{"arch": "mobilenet_v1", "model": "masked image model", "dataset": "pixel-art sprites of 400 made-up characters on tiled backdrops", "train_examples": 395000, "image_size": 24, "crop_scale_min": 1, "horizontal_flip": false, "method": "simmim", "mask_ratio": 0.6, "loss": "l1", "norm": "batchnorm", "hidden_act": "prelu", "depths": [4, 4, 4, 4], "kernel_size": 3, "stem": "single", "widths": [64, 128, 256, 512], "init": "trunc_normal_002", "optimizer": "soap", "beta2": 0.99, "learning_rate": 0.0036, "beta1": 0.9, "shampoo_beta": 0.99, "eps": 1e-08, "precondition_frequency": 10, "max_precond_dim": 512, "merge_dims": false, "one_sided": false, "adamw_lr_other_params": 0.0018, "max_grad_norm": 3.0, "max_steps": 10600, "batch_size": 128, "epochs": 3.4, "lr_schedule": "wsd", "decay_fraction": 0.2, "final_lr_fraction": 0.01, "warmup_steps": 1060, "weight_decay": 0.3, "adamw_weight_decay_other_params": 0}
Rows from block 12, named by matrix and row number. Each number is 50 + 10 x the weight over its row's rms, rounded and kept within 0 to 99. All counts start at 0.
# conv: pointwise conv (model.blocks.12.conv.weight, 512x256x1x1), inputs 192-255
conv.228:47 50 51 58 63 46 47 55 61 28 50 55 46 50 47 43 43 50 54 46 62 52 55 49 34 41 35 51 47 49 63 51 29 74 57 65 51 37 60 50 42 31 48 66 40 49 27 46 40 64 49 50 49 45 41 45 62 39 51 43 59 62 27 61
conv.229:46 40 50 49 41 52 47 41 59 54 48 28 28 31 48 55 45 66 53 49 47 39 36 56 53 57 39 48 42 46 40 53 59 49 41 62 60 59 39 56 39 46 54 52 40 44 60 63 64 61 60 50 48 61 36 57 50 54 43 61 49 50 51 51
conv.230:54 45 67 54 66 61 35 51 66 41 38 49 28 49 34 34 52 65 48 50 59 46 54 58 46 37 39 44 48 44 79 62 52 45 31 62 46 46 52 22 45 47 53 57 55 48 53 52 51 29 47 49 52 60 37 40 55 43 41 41 64 47 52 70
conv.231:72 39 55 42 47 45 49 51 41 49 38 39 57 66 75 60 49 68 36 69 58 47 47 51 58 63 49 63 41 42 43 58 65 49 54 37 51 49 41 49 52 55 38 50 48 60 60 52 61 50 59 48 49 74 31 41 45 42 48 34 54 56 44 43
conv.232:85 58 47 36 46 42 45 60 59 50 49 52 55 46 63 57 34 53 53 48 41 53 59 49 43 61 49 44 61 34 40 57 50 41 40 40 50 50 42 64 73 49 62 36 51 72 55 39 42 62 60 43 34 52 49 63 60 38 33 44 65 45 49 51
conv.233:49 47 71 48 65 53 40 48 52 66 45 57 37 69 35 60 78 41 45 44 61 66 50 47 64 47 77 54 54 61 50 45 37 56 37 62 48 61 53 53 46 54 48 43 52 45 42 52 49 58 48 45 35 35 64 30 52 47 40 57 42 55 54 55
conv.234:40 62 59 40 48 42 39 37 48 34 55 39 47 64 42 72 39 57 65 26 46 66 49 60 53 62 51 56 55 49 51 40 50 60 47 38 54 38 70 37 57 46 47 35 65 46 44 55 47 65 53 46 47 53 56 49 46 62 56 42 56 58 51 47
conv.235:44 40 38 65 37 35 44 53 57 60 49 52 61 48 69 46 54 46 37 39 54 53 41 43 46 68 60 58 28 49 42 38 60 43 49 58 57 53 60 45 61 43 49 50 51 47 56 47 55 29 55 54 38 43 62 43 58 50 44 30 45 33 55 57
conv.236:57 17 44 50 42 53 58 54 43 56 50 53 61 51 29 59 68 44 51 44 60 55 47 59 57 64 50 42 70 51 57 38 59 58 52 49 40 41 43 30 45 60 46 53 37 50 57 49 43 54 47 48 47 56 31 56 54 58 42 54 60 50 38 48
conv.237:44 35 53 62 75 66 60 42 55 26 55 31 53 48 58 48 44 48 59 48 63 57 49 47 62 47 62 43 47 52 51 54 68 56 39 52 39 72 50 52 33 56 49 43 44 48 49 31 54 29 46 61 55 38 60 48 57 52 44 44 55 46 59 55
conv.238:38 47 47 47 53 47 61 46 56 51 58 60 53 53 45 56 65 43 45 38 50 35 38 43 58 62 57 32 37 36 63 63 50 50 49 54 54 37 37 72 32 41 44 36 47 49 51 54 44 40 56 31 39 44 43 64 60 39 41 37 46 45 45 45
conv.239:45 39 55 36 41 58 40 38 46 57 38 61 49 44 44 79 67 44 38 39 38 55 39 47 47 62 59 60 24 36 61 58 58 72 44 63 47 52 50 54 56 52 54 54 53 59 21 61 57 43 54 37 58 50 57 53 34 71 50 54 56 66 61 26
conv.240:53 40 50 58 63 34 34 44 50 48 49 58 51 44 51 50 59 62 63 42 31 45 40 47 37 67 44 64 46 56 46 35 45 32 55 56 50 38 47 51 56 45 80 67 47 45 45 52 58 59 65 55 66 49 52 44 44 50 53 42 52 38 39 59
conv.241:52 39 27 37 44 42 50 57 62 70 57 51 70 33 49 72 45 50 43 47 62 59 39 49 43 58 48 38 52 44 59 43 52 60 46 52 60 19 64 57 44 43 50 40 42 49 39 43 45 46 53 57 60 48 55 56 53 51 55 48 65 44 44 49
conv.242:50 59 50 63 54 52 55 49 55 54 39 33 46 51 35 54 53 63 58 51 57 34 64 45 36 30 44 46 62 59 50 51 52 60 57 46 52 52 51 58 35 50 51 32 38 57 60 43 52 57 72 39 37 48 58 45 40 38 37 47 47 45 65 23
conv.243:44 50 57 49 48 59 49 58 39 20 44 59 47 36 57 49 46 36 35 68 43 53 53 56 44 60 51 39 46 57 37 43 49 59 50 35 72 41 41 32 51 56 36 51 56 36 51 49 50 52 50 41 68 71 43 45 60 57 52 67 59 44 44 67
conv.244:63 59 46 60 56 47 56 45 40 61 30 44 60 50 65 48 56 57 58 68 41 52 55 42 51 50 58 51 45 26 58 59 59 58 45 44 52 50 36 56 48 45 34 54 47 43 68 56 56 47 24 43 38 39 61 51 62 37 39 43 54 32 49 58
conv.245:48 52 57 41 60 37 48 49 57 26 61 61 37 59 37 36 37 48 42 45 46 73 54 43 43 56 41 42 60 53 56 41 42 38 52 59 53 51 50 64 49 53 58 56 47 54 50 59 54 59 48 50 47 70 33 50 61 57 49 41 58 71 51 30
conv.246:35 64 50 51 52 56 66 65 59 55 45 42 41 52 46 58 43 39 44 43 40 59 28 46 60 59 55 55 56 39 50 48 68 52 59 55 46 55 52 50 68 66 54 50 56 46 53 50 52 37 42 39 54 50 44 65 41 56 53 56 42 42 39 45
conv.247:47 55 37 65 50 38 57 46 51 50 41 68 47 36 44 50 49 34 47 46 56 71 46 28 39 49 63 26 44 52 56 37 60 45 46 38 38 49 67 53 62 48 49 65 41 65 43 50 43 38 40 42 50 60 47 47 49 36 39 34 44 36 51 28
conv.248:57 54 56 40 40 65 53 59 50 45 56 38 42 54 49 39 55 57 58 49 47 56 41 59 72 62 34 44 54 34 60 48 37 59 60 56 66 47 36 28 51 62 53 62 41 55 57 40 65 60 52 46 58 48 67 46 59 33 56 42 46 42 44 49
conv.249:53 66 46 42 53 48 57 32 48 38 57 53 70 36 59 51 57 55 58 41 67 42 36 49 54 40 64 59 55 49 61 56 46 43 58 52 43 46 39 63 48 44 39 44 50 59 58 50 58 65 52 56 59 52 56 56 31 55 45 54 34 40 58 63
conv.250:40 53 48 36 40 59 59 59 43 51 41 54 50 47 49 33 58 49 48 62 53 64 48 40 50 47 34 47 49 43 38 37 36 64 55 32 64 48 50 35 45 46 44 49 49 49 31 62 53 37 43 54 70 56 45 62 50 38 48 32 40 64 48 65
conv.251:58 56 37 55 88 44 66 61 56 44 45 43 29 48 54 51 60 44 44 48 56 39 48 33 61 43 49 51 54 62 35 44 36 42 60 76 43 57 54 53 45 51 48 54 41 35 50 47 47 72 60 35 48 46 44 42 39 58 38 29 41 47 34 47
conv.252:57 52 55 57 49 63 56 45 37 57 49 57 91 60 58 42 59 59 55 54 70 54 65 52 44 21 40 67 45 50 62 49 61 37 53 52 49 38 51 45 40 49 28 58 55 38 49 60 62 39 44 55 37 36 66 57 42 42 41 47 45 59 52 50
conv.253:53 49 58 32 43 54 51 59 61 56 54 48 65 37 55 72 48 52 50 66 46 60 49 59 44 48 46 71 46 61 39 45 54 46 47 34 44 39 51 41 58 40 40 49 48 69 45 48 37 58 56 45 41 50 34 42 64 46 39 52 69 55 49 52
conv.254:44 58 41 63 51 70 55 36 48 40 50 45 53 55 47 50 37 97 53 62 52 46 42 23 49 38 53 62 51 59 42 44 59 48 41 51 65 66 52 73 45 50 47 45 54 54 37 51 53 42 45 46 32 55 54 51 48 44 48 64 63 56 52 63
conv.255:45 64 43 60 67 38 45 48 53 48 45 60 54 53 42 76 45 57 71 49 44 57 53 45 64 55 43 47 56 35 50 37 36 57 56 42 58 56 53 62 48 52 43 53 46 51 55 47 51 59 48 76 43 63 44 50 52 56 59 53 48 58 53 75
conv.256:43 53 60 50 61 42 47 51 41 50 51 32 41 40 41 22 30 56 44 44 77 50 60 48 45 53 42 44 40 49 36 63 50 70 41 47 58 40 05 56 33 52 46 58 54 56 58 60 35 50 41 63 59 42 45 46 66 56 47 47 45 54 71 43
conv.257:58 29 37 60 53 74 51 65 46 42 50 65 49 50 58 60 60 62 49 45 57 55 50 59 75 79 54 40 56 54 67 42 44 58 52 32 50 37 60 51 53 46 47 65 70 44 77 56 46 57 54 54 43 62 59 56 55 76 45 50 62 50 38 53
conv.258:48 38 54 44 33 49 64 38 52 44 52 52 53 54 46 56 46 72 65 51 54 46 78 50 45 38 40 43 47 70 76 46 48 47 61 44 41 68 55 53 47 58 55 69 40 51 45 48 60 25 38 68 65 65 35 32 51 55 63 50 46 41 45 66
conv.259:45 45 55 54 45 47 52 47 58 44 60 70 50 45 40 60 44 46 31 51 44 49 28 61 60 46 58 55 34 65 72 55 47 47 54 47 47 53 53 51 48 42 49 54 53 53 43 52 39 26 52 54 45 68 50 41 58 50 51 42 43 52 44 35
conv.260:42 43 42 30 45 50 41 48 62 42 49 42 45 41 64 56 55 66 48 51 58 59 32 64 25 54 44 52 52 62 28 45 44 48 27 46 41 44 46 49 42 42 31 58 32 52 34 55 54 52 69 56 45 41 54 43 43 54 40 58 46 44 52 50
conv.261:64 47 67 53 64 50 42 54 39 48 44 51 62 58 52 59 32 46 40 53 64 56 57 46 36 59 57 50 53 54 66 44 27 79 53 42 50 24 58 57 42 57 59 43 53 45 50 60 51 53 56 60 46 63 35 58 27 37 41 51 54 58 41 39
conv.262:57 58 10 69 69 63 52 33 43 44 55 53 45 46 42 48 60 58 47 44 51 50 28 52 57 41 63 64 56 54 46 48 50 48 43 61 45 46 37 61 45 43 65 41 44 43 44 47 45 58 42 54 62 65 53 62 56 44 70 56 38 59 66 44
conv.263:38 75 53 50 47 53 60 55 52 38 45 60 37 36 31 71 55 58 62 59 64 48 52 69 42 68 54 56 34 42 29 43 38 47 50 36 48 54 43 30 53 43 54 52 50 44 48 39 45 41 57 54 46 49 51 44 50 43 39 65 41 47 55 46
conv.264:49 64 55 49 59 63 46 53 76 51 42 44 47 48 47 37 44 47 47 44 38 17 52 41 34 41 43 41 33 54 58 56 44 41 50 46 53 58 50 22 53 54 46 60 78 41 48 65 44 48 50 54 65 48 44 45 48 50 38 62 41 47 51 40
conv.265:45 43 43 56 46 47 43 54 58 66 43 61 56 45 57 48 65 48 67 44 42 58 47 80 47 46 47 37 51 39 52 77 64 61 46 49 47 46 69 39 67 53 51 54 48 52 65 46 53 61 72 62 55 50 46 44 50 40 49 45 64 45 40 50
conv.266:64 58 47 43 56 47 52 48 56 37 44 42 51 42 56 61 39 63 47 36 60 65 57 46 52 52 37 34 44 30 37 47 36 48 48 37 48 48 53 50 49 43 82 65 62 44 37 51 50 45 60 54 65 65 53 28 58 48 52 63 45 40 47 46
conv.267:49 71 42 51 44 24 52 50 42 52 33 63 39 37 37 48 67 51 39 44 41 35 47 51 45 54 47 42 55 59 60 55 47 50 43 43 49 55 31 73 49 34 49 48 54 44 41 58 32 65 50 56 56 62 54 41 43 56 55 37 51 65 47 52
conv.268:62 63 54 52 52 48 48 45 41 49 37 41 57 47 59 40 50 43 47 35 58 41 53 41 18 57 47 53 59 84 23 59 46 50 40 46 56 58 44 56 60 49 51 57 99 47 64 45 57 41 38 54 79 64 40 49 49 42 48 52 36 60 45 64
conv.269:67 49 43 58 56 43 53 45 40 56 53 55 50 67 59 49 46 37 56 43 49 54 46 21 49 53 62 48 37 32 51 58 50 44 31 47 53 45 63 14 46 52 42 45 59 45 58 46 46 42 48 57 46 38 50 42 46 34 55 40 39 52 47 59
conv.270:53 53 62 53 47 49 53 56 75 50 42 66 51 38 49 50 50 52 53 50 74 47 50 65 62 53 57 48 55 54 56 74 48 70 41 67 41 36 45 63 40 47 52 59 47 48 65 49 68 36 41 48 43 52 48 52 42 59 50 56 43 57 59 52
conv.271:49 38 43 53 57 27 54 64 52 50 33 34 46 58 32 57 37 42 53 60 53 54 51 60 53 50 37 52 46 49 40 53 38 67 45 32 61 44 42 43 78 46 44 51 58 48 45 64 52 50 52 54 66 37 43 42 65 44 34 51 49 58 45 74
conv.272:69 48 42 42 52 57 44 31 60 51 52 53 28 38 37 48 34 64 40 61 43 40 64 41 32 30 57 45 30 68 50 35 57 54 46 59 46 57 47 62 61 55 54 53 61 59 78 43 47 55 40 43 56 49 43 61 40 29 54 64 62 53 43 68
conv.273:34 40 38 58 50 52 69 45 50 52 49 48 51 37 43 57 56 47 58 52 62 45 68 55 66 56 41 33 51 58 58 53 52 52 48 64 35 50 50 39 44 55 41 59 50 38 42 75 55 57 52 58 43 61 53 53 62 43 70 51 49 58 47 54
conv.274:36 46 50 44 63 63 59 47 62 43 71 44 51 53 57 26 52 76 61 49 42 30 42 45 58 73 49 55 49 61 48 47 34 58 48 57 56 47 51 63 32 39 41 56 52 37 54 52 40 33 34 41 46 46 41 53 52 39 52 51 54 57 55 43
conv.275:44 52 24 55 48 50 50 47 58 55 62 48 60 67 39 51 40 54 40 58 51 53 40 29 67 49 28 63 61 54 43 55 59 66 46 48 55 38 53 28 45 40 56 55 57 45 47 47 37 60 52 47 34 43 44 22 58 61 46 46 49 43 41 50